From a checkpoint of a small image VAE: muon at rate 0.038.
Rows from block 1 of the decoder of a small image VAE, named by matrix and row number. Each number is 128 + 24 x the weight over its row's rms, rounded and kept within 0 to 255. All counts start at 0. Numbers have three digits each. After the name is the row's rms in percent of the matrix's.
After each channel's rows are labels from the 100 images, of 14848, where the channel reaches its highest value: "strongest on" is what is common among them. Only what is clearly more common there than usual is listed. The data: simulated telescope pictures of galaxies. In brackets: how many of the 100.
# conv: 3x3 conv (decoder.mid.1.conv.weight, 256x256x3x3, each kernel summed), inputs 0-255

conv.102 089:125107151092118133155102124123099182145130154107180137153143165145103092121090102107125089102122151152106091129139164098117142146097135137160120143143149161122137140173051103131101094151146156119125164153141149146156138120115119142120157153093094069137173100113161156125082106115110141110127137101112105076135144094153089116137139116084125089111148136169089156110110139120146121118174112155138123134106179129122127099137134132142111100109132127119109140175097134123164132152105181111125140120162113113134103157168143106140162139119140141153134155099130135131155143129136158182093137101137163120069117122102125147133139123144181124120127121105137154106140106113095116136136096142137136122122118108127159124133190102141160123076152121113143140157105106121088097118132108
strongest on: many stars (76); star cluster (33)

conv.192 114:107154138175087127119122083100122145145185152099119121114087145127099091126174141091169098143151131106166123139160125090153104140159151166162069116107110091182139122101071124127118139093158129110118110102136109096115126126090137094171125118139129120152145113127158111124117128146116100130124133135158154097142129144103099157141117139121125166191106128093111102114103083122104118127094135136105106119116127120114107127125125124074161178099116116126221117130102173155134099076100145098140105124155150102132115127145126110130156092113124098126129141100137115157133127115130144105118122121107101136064089109110131125147132135108112099154131095110143132106128129157126146118110116166133097178099153137102121124121143133104079102091113126112123104140115126100155113112142129
strongest on: irregular (67); bright star with spikes (53)

conv.13 122:120117155158168099132101178182143136100112102124114128099150136168153130143148124181116119144142117125136129117122162150127133146074131129085166107142160181196157118125155129127136114079179138151121097114084132116119140117155139186083118117170107130119141166155139132138147132121148136130153102136127171148105148106160151193113138144153144107112105122119112092147152146135131100116115107106127157134158099152156136109145140126111118169146121119147134115118119140128095160121121108140115112114144167210136157153102113109096113105164094131122138119173150124131165115091155096125157144121130137153155136103125148152177134136162142140141146139099117178147117140156138140114172143157126130117152140156125090111123140192125108135159142146147132107130099147161135155084115139
strongest on: round elliptical (64); flattened elliptical (33)

conv.223 108:126130174102154127070040131097139143108140088137116095131128089148158127140109145125145101110114148113114126134110130150142115094070124113109167091118155141137111112160145103151164095134101132156087099099132082111125145094163105135086141114154128114114092139129124125146145124132141137158119131130153156140138100129144134204118173187164133172091098134128162073127139129183122117109096102123162156103155120118132115133072148152137111139126130112131131095139143140100119133122137115123131120134118141141113144097076133139134077116092154150160137105126120066121144145111113121139169148138092105100140124141096149119120104087117123114141100152099143156143091151122103140123127152111098103151115181163130144119116093108110099117142101136142121132110099153149120107135089121
strongest on: winding: clockwise outward (59); barred spiral (50); two-armed spiral (25)

conv.93 157:130131138083145150150140125113123152165152141141165148164106111127144158100150118103123143120137135143135138171140155083118159108135147162144086152089155153092149135130108091112138141148179145121146140140130134165104179127142119123128119109108162077127110098111126165134122124126118125123168132121096138125095135100130106062117136114130151106129150145175086158054133096110131122140147146141167135123117131157140120113145133129160136145091112130116097076178066096170152144146160167137135113142154129061155141131162141155097155157115115156125113165104128163169104108139153128153179090119143150123148113132135127131112145107165154122112128162103167133122151142096089122142150113140134122138140138086162154127128181123140158133139130125135138130160131087131124137101169086
strongest on: edge-on disc (53); small (48)

conv.225 096:126156130007143100150118122151105152122154143119140131111156113129161124159114137125104170102147130125159107150152168123112128141107128144147132108125136166157138112150147142127100102126177148129129157123097148123123167138133122177108169112143183157138140151162107129173120134177151108112136142096094131157111129123150080146169196104148147110115139161107095120114122147096112138123175118122124134142130121107140111142136070132153094122130116125120107099133142121107152178131112143128120133169158153117171134143136160141129091152124137127125124111113096118116154134111173113151184177095139154121141092156119144141133164131124177132138157175119138143167119141125153139132130132156110151095129108092135140109138123098126153135162142143152089124096112131163098165137111161
strongest on: flattened elliptical (45); round elliptical (33)

conv.182 111:153160123171120093160149141089120123127108124115121125140141146117112163105140131121148076103127126125158142102143117131156145132149194095161153177209091108166144142162123141101131141122096127123154151144112145125123149077137121195133138139148110140079142153165140133145098142121148172120167138146163165210180140144157139102135117129168161116121127106134137159160145129143127145132140112154140133143105171142090115131100160151133161116124171132148139150145122135103165090142144094141102105170109103079092154118166141114119177132155137111105137146116138127115139153152135139086112121152141145107162146147140157092141126120118125130185130172139109136126153147111131167109165122125157123133122152109093111170141145147128131123138132167088121131143128141131136141148141137
strongest on: irregular (54)

conv.191 098:128134145103137173137169130119112153148209142137156135119098156124097120128136183120174106155107142141132141166168164125171127151127145087130116147136132095083104142160115113186129141156103160126113129147145138144124136123126113136157162122096148110143083122133138138136133094146124123134126152108111106111129124104154116193148201116146144199145169145131139141118142143101119200150177090149164103122129112113154133151140097192165115129129129095103142100131148155140132109132109183104149134168103121137150120094158131141111170088134180120116114108124129122149115134176128143115122129143111099126094139134130108148127141135132123157155120143152172148137119124137094163153135140119165164101160110099138159112142113110120127143104107136134126153156111114155147097116142129
strongest on: bright star with spikes (55); barred spiral (37)

conv.150 115:119128154132140125177138121108130133165139137156107134119152127140148148113140119134138113125162153143132114131107127176119138139117131136133139131153118080147122117107129132084140110130117138123153105135122158122121051149130206147116100136117090138087112150129120198145081093135147120099138102128145110119164113139127149050173063127103134105148132114142122134163118139098096120149112135134122135169093134105105117103131151143111142160164148114139111146179142094128121138145121099131130162099113151063109079155125159109105097129120142150121165139143147144130073205099136122127136139128145153146121100109145112146145089114146173114137123153106170136149148136148141162095143126124100114152121146083133133152115175093154133143083134115152119173159123116090135132149138133
strongest on: round elliptical (81)

conv.56 087:098116120073136094101110138137128142081131129102142102106101106175124104159135150125111161137117148126129138092132151144151141136129131146147170167159183143156149137161176116129113109120082165093097136150133083131137114110130115096131178112165115136158134133132122052142130141144116112131106106136163103175118169113140113175103148146133142133154117106124110118128145158144139159112123116097153145165113115127154121141107111159130159186134155106095145138104103160145149112127129131133126111152139159175164131148143136136147140116148115129096114104163087107133129133128150113148174148090108139115166146119104177135112133123099114137137178148089127158163104142128167125131090130136111160116120117154126062104110163140128120119135164122158098123172148122189112184131128105
strongest on: flattened elliptical (35); merging pair (31)

conv.215 098:112089097115113105154131128142132123110160128156120138158091149106116170131139127066106132127098148160127151098135153141148171157192120101177118164158107132089159176131104113142134154120182149163102129151121121139121154142115104111153169126139113098159124094105153132143123119162120123113157185148123125117143158129103132131119159092151139134146087179102109121080146184106126147167131102179172104126107121126125112145113143122153117113129129138134133098147097130151141123133133145099130132150149142137143135133142126140127189111095174133134130184109138107152161112181175171137116096135154176115090099157128102101141171093108134136114131127138184172124173114146118123111140104100140119153133106141123158151117148125106143131142170121127111147148120099135121139134152098
strongest on: barred spiral (50); winding: anticlockwise outward (47); irregular (29)

conv.118 115:119111113082181137118133170151130127157156177138179107150161154150115108118117118124121099122141143126116147123115141138110158157108142126117156150108099105141149110181106159112110148180120130128159129119120161121138102154149119103106141094117187133115120160158105134130121131163130187044119183123151148150152109130102145070106109105144129075107162109175125160134129139136173109127148154120137136128127154108128135112119165141163135128120147138139086104150131137150144144127144110179123181111093123112120174165117134115137126148121127124103128108111130118116144117112132154113161136115128125097127138134127161095132122146176128150147129139175076101104126106111118195131126109125129111122183134141127107129094144124155145121114137175078125126141140139200134159131145149
strongest on: winding: clockwise outward (32); two-armed spiral (31); many-armed spiral (26)

conv.144 134:080132141090111099169179079130111117157128144137146115139106087123110097105129102138139082129126128140097073130147126076090144136133125140146102140088098135083154123116098127131122118125147135125112176146136139120123141140127117112181159117118121085120107106059144140113136065129086083091130128108095122095093127114112102059120100106109120136117135121155101131077121104102112134155132158149114104135123130112139115121093095108113103070141128124094138082108134116128176141117143153093117149126114116078123067109114131145137157110060118136143164148103080127151075148134133138162103100090122149134132124134130091156117111097130132112104109130099143116107136088126098094135124097109110119129116110103126163137136132113121140132149126109110120107132123120116119103087155109
strongest on: small (50); flattened elliptical (46); round elliptical (26)

conv.134 099:145164165114155112169130123122144130102101110155158138103118129136156148140134103196146159127165145133129134162138148147122153134118096133116115077096108150156107151152119096127095128090187101138160134143119141136145132123134120166089138122109140105140151130136161141107163167119165141117164100142118136132110132109180144131176112133136138148110139124112137121126155121124145121162119190125122161148146147165122163143123122112099083163160126178142113109115117148139155193155119134107115140128084150101112165122114164121146125089096139152117098158136163110117147114118121133146105109131165137151141135127160098150134100107139159147114176079072113143107134139135140143132121165149176086140124123094156174141099155152136176141142171113176151115121141097158120170148164137
strongest on: round elliptical (34); flattened elliptical (25)

conv.0 076:137125121129159119112126107094101112122118145138117133147133105115129117121115138140176160127120143180124099113135129111114119122134175089192114157126110132154113123154144137154153122117150100138120132157129170110138127145103160146140132149168145141148156144089158110183115138133155125099114133132108122143170108148158117086093139146095200148144166156118140166086132143129126132162125129170186094173136129114096144156149111162162159148130144125112178096135099138107161109157115119135109140108113144163155115163100090144105160153149117156104147112141086139115153156161117135194110123152132111091117124113115132123145146126136146158165138168105140162104098126119133153117111136134083139120143165120107145140126123137138135116068148156140148177116173075115106126122191139
strongest on: barred spiral (49); winding: anticlockwise outward (48)

conv.146 108:136159156098084146127136069149128139127107143095124120103122153135113146119094104111149162072098117117128103109127109107129096063181151174137156133136110139116120143136121135087076149147133159130160129151114074127123094111089132134138115169076117096123104112104128142146108125152122121126137137131132109080149085132107162081109128119136125134172106103114146119130138172063118131104109117114121091135114153082101133113148119075087143111149137143136144119175134094119151105164093121091123112155117123146085145127094146148152106078112159091091135103132107126125119155111099136123107151082123123078110125116094136122174100155152139147134097143185122115101129144136135117102146131102103135146086109116119165150114132127126101116139125130107148149143124097120133088128088114
strongest on: round elliptical (76)

conv.161 089:110124118094176122093127115095105119110113136141131146107135103158128134100081139118157141144145094129134116170119117118132151135133115106086151139104097119141129128167139160167136121149168151128158092130137137102105184146153070116096103123158142107139112153129164119145142106163143124150139158116120126163134100170129106122126162124130176114125106143139131128113092110134147124135095058125110132112154116139159104082143112140153123122114134117086133136124141135136105138137169083128100144120136146128103179124159105157124137175114115150085126114085110099160181120150149101165140162153131110082095105188097104128145146101149103092117102151174152171086135151128110089101120123087122183134109163145140145139150118163111149128127122148097112158126160163127145106088141123
strongest on: many stars (70); barred spiral (45); winding: anticlockwise outward (38)

conv.98 096:156148137120130132137144146120133147156116128143143142166118137129145119156143164172158154115119127134124134147142119169142105122177117149139163136129152128134121130135138150157075172145128119160164181149172126150123110125120122125129154125096154142127166145164141118107126159127105128186157146135152135230114160154161095181159208099107111094139151152181116156133119136135133173155097120112146130114159134119136152135137107137119099118133152176108134127117142157118106170131143103123123153127157147177119132131159150184134120132144154132098123161122126121138149116185103148121173115189127137140171156152112163167131141162105137106132129145135108092160133142119142159111122121126158135106172096135131100128162132097113145122123120176112169156138111125141119112137130133
strongest on: bright star with spikes (99)

conv.208 127:151139158103123106096108158164151158114102117110161115132183135158160093184131122157118152120167146109141169121130106171121121122079164156109169093164200140150092127136148125149145118143126160169095121141121109142145164116138156160134089125122172181125149137145107128125130133133124175146100124119152153125109140119132129161088153200134155140130119143133122124147117152200177131089114110105162125091134113115124153109123129108123207140138107128149120145133112145125123157142141130141137146151144170142129143145106144124147104120138143116166105103164113105118183151131131127094122186131125121152174147124136184140167129152129133150136130126130114107151113116132155123138160133151134135119143186166104127126149115125121103127156105167154118146106126146154107144134099134
strongest on: merging pair (28)

conv.22 106:135097139087135169138165151115128110143120120124087130120148129095122091098138133105102098140104114136098094101112109076090118135100148099119112127092094132117120125115101162110110120112130115121150142128136165117091096165101109125118108154088095150118155129113122140103146127123182128110124124096097117092140098129139115105135080096085097115124103108140110135119101098113107080167118150112094105101136087141126107114113123145124049077170147124183141103120169115097120150127143135118170135092091152085150116097116120122144117133167096121095124130112155120141096122142108066138126095123128138134138072117128080142120125122125184139096109115144162100125102131166099114118125124109151117139125093086110088142117128123107150156136100113071129122146135128099137139086124093
strongest on: edge-on disc (30)

conv.50 097:148116161172148110135129138121083118110160117139117095113103147163157095102176177100133152186104122146149133148108141086167148111128125131123122130146092119127132138139142120114165135151143103100136153142146204156132153147130158114135125105167143152106122134150159098135123121113082121100169134114155115133145165126174126148150156101119115146118161122146082125141115097125149149162151130125109130168125161113074118109148137173152184140152151123120155112116149155119126145135141139128181109181183152101147115130139130128159138128148111117114144107124168126126066147112132117138123133160172117090146106105122116122122118110100164115151150148108172149131154099141077165093112129144138132107130157163152105165153138152118145115123171116153156121140158127070127091133138097
strongest on: winding: anticlockwise outward (35); barred spiral (30)

conv.24 174:126129137115116115123118123135103076096094106117092097102159139106144077108106133113108132089100124125140120122120109140131095103113090079101111086108112129151096080094081133099102126111138104086133111130118129106129083115096133124098131101152117163113110118118101097118142081149151119097077143100127093076127105134114119108127137066155104129126140113121132098152079129123083124094131145107099130115146102123103148114116085127086088144163111096119106152099143126081100107088077099111127103132095081126130122103091109124134118107127130131086108095115105116118099098113119115108097130150109109088073167124109127131130142105097126104103123099146107121103136085114125096135093097102116140107094135144098111129105096104094105155120117140121092097117132106099148114113092109
strongest on: round elliptical (48); merging pair (29)

conv.14 116:143119142132112139113152110097133126093105141139107187139134125115117126153135098107140148136122140128153139102137153127123157115189124141151129158121145158167108091121090107108110136177154144139181121155129098097135164092102118118137122135132098037097109104120141171176147134102152140128141167167148156111148129161132136104107154172160171139133144166122132169132119123094150177127136114161174154160101140132129105125102151118141113132108143117172135109116114083124133088113105098171127120133139114135137167162117146131144132143153126139116126149107153126112157142145181123155134110111143131114092134134146105104108132069125128129090120158131154127141178136138149090120115122068071139168098138113135143166128169121123130129119094109115138187135139103126119170159147123
strongest on: edge-on disc (44); irregular (37)

conv.52 097:129143136088110140096163113108153124095153122121099157135124154111141104149125122103143105126142103132119122166155123144112170093104141164112112126126113123167099138130094097170111131123164157146139122143154148137172177130111163089139106107127113112126125096113150100124142138118131116108128156130131107006135113127115150031126111155147131123135124113119151138146177093077158107121129109126126157102112126139107136130120100117150174162122141148172136090105144100152089087128118173129122131162141103092154102124139142146100124147111102090124158115119110129121147137137117137150128147123126119080104129152110099114126140125101120102114122152092177088084135092147122110165133101138155124094104133092134146120106144108106156134115151126069126139134113177105128147150141135
strongest on: irregular (33)

conv.189 088:133120125182083076142101140128085100152146116157142110150151099115098100160131126108150082114132125094126109147144110114122104132160133132166097128095120113136160101071123146112142189081136109126099117110144117108137090113135159122142108113134121130181123106104113134176139128144144104139129174125161152168185129141095155118169100122123136115162147156136136167097104115169103120106112143159126137112156165140090138118125152117108138109117141087096163085140088146109138154109134137093181137096112117095132100142151135125144166109112151153146098157105115113131173130157160158094106140118121117155148143118126119118114112121093136130181145151128131159106136124120137168110142100103102127143101136159108128151157167132150081094125098126123120120137086101162156097102174123
strongest on: irregular (46); winding: clockwise outward (36)

conv.38 077:137115136135157120112070060091146133108138132119141112121121105093141092159093133110124125115103105089131102100119092129151130110117108101102146106106130157100081108121153137134181118119130121140082144173163150128137161126114147081098121125135127136146116137087138184130155128132125133151169088107161117145125118125140141106126157115113097146101127132108126154153126125147096136135135139150123163147130133127129136155119071155160149157141135127151128127137137158115142128143104132073103114133075113120096115088115157112129109147105182147136144085115095172090144135117098144107093147130153130155154096084115149123134124083122200105128100123114141128127090119123113098099137129156161124136116154136171085166100089096083169158090099133140132109146134104095157109160102111
strongest on: bright star with spikes (99)

conv.178 103:131138103152147145137154155162133129108160126140134094104118119141094146131098137138173096120178137153155129109108118108096099180153111140160140151115105116118167170101124171139109155119113174136062152129105106129104181137162120139167174126159087090173098161129099090142125113175107145144115144126136116120127143119145133175125121118150127130171123127120147124157151134168122093124109101131106127112137138150132101144167102117117197115139100147094145167121126154134166155160116116140125127121087179145113126118137155143114163103113096142095121145150118101166130134115128154124123182135119123152142126123102097147145126155107127148131137135106103151119113134179139121136154150165086126111150152144061144085125114138130103132151164071165110094117131136147140102095154145
strongest on: barred spiral (50); winding: clockwise outward (42)

conv.171 109:141136130122147185100143085104110153121154137143154122141105111114097154178117156107187117149119130141124153140099095038189129087107125122119091118085142135131129115137130143155146134122116129119102114138112156125081129150145089115094147150147129107162108128145144107158144103181138110157161107123186109114142135098150110159143142194115137175122100100119115134127153117123094141125115164109109160115139124123155133145144088134140117163104101118107083132125130165142108141106144131121097109118113134131100104094149118169164129133126105215144129112114140138138139155130105157109147127142144122126138139126117139127142153109102163088155122149147124123127108157149095120127142155186101115124147144126109116113140124129100095119126109113149146101180115188129135062118132111
strongest on: round elliptical (45)

conv.51 093:131137124143173121110127095128148132132159125161149115169122103104122161099092139129130107144141145166108138118085160095073138105138136157101153140134178145096132131099123153163178123174110124177137132114137127150115175143110119103113113116110108111151136121106133149121127139130106131109067095145135155167104114144161131119125120096128105146129119117117137182132151149236142152142132087151151164151099154160114124130125125121156179091122135135147109130162147139146156106132156111101129088119157138115141112122164125165091135130121112135144096115145102138152122172135091123162147147141148153154163115141150085107136089056141108115172143124166109115109137133146138137147159149129094124132127144127107108094105148097142133137135123117115132153209146144129155140143109119
strongest on: barred spiral (35)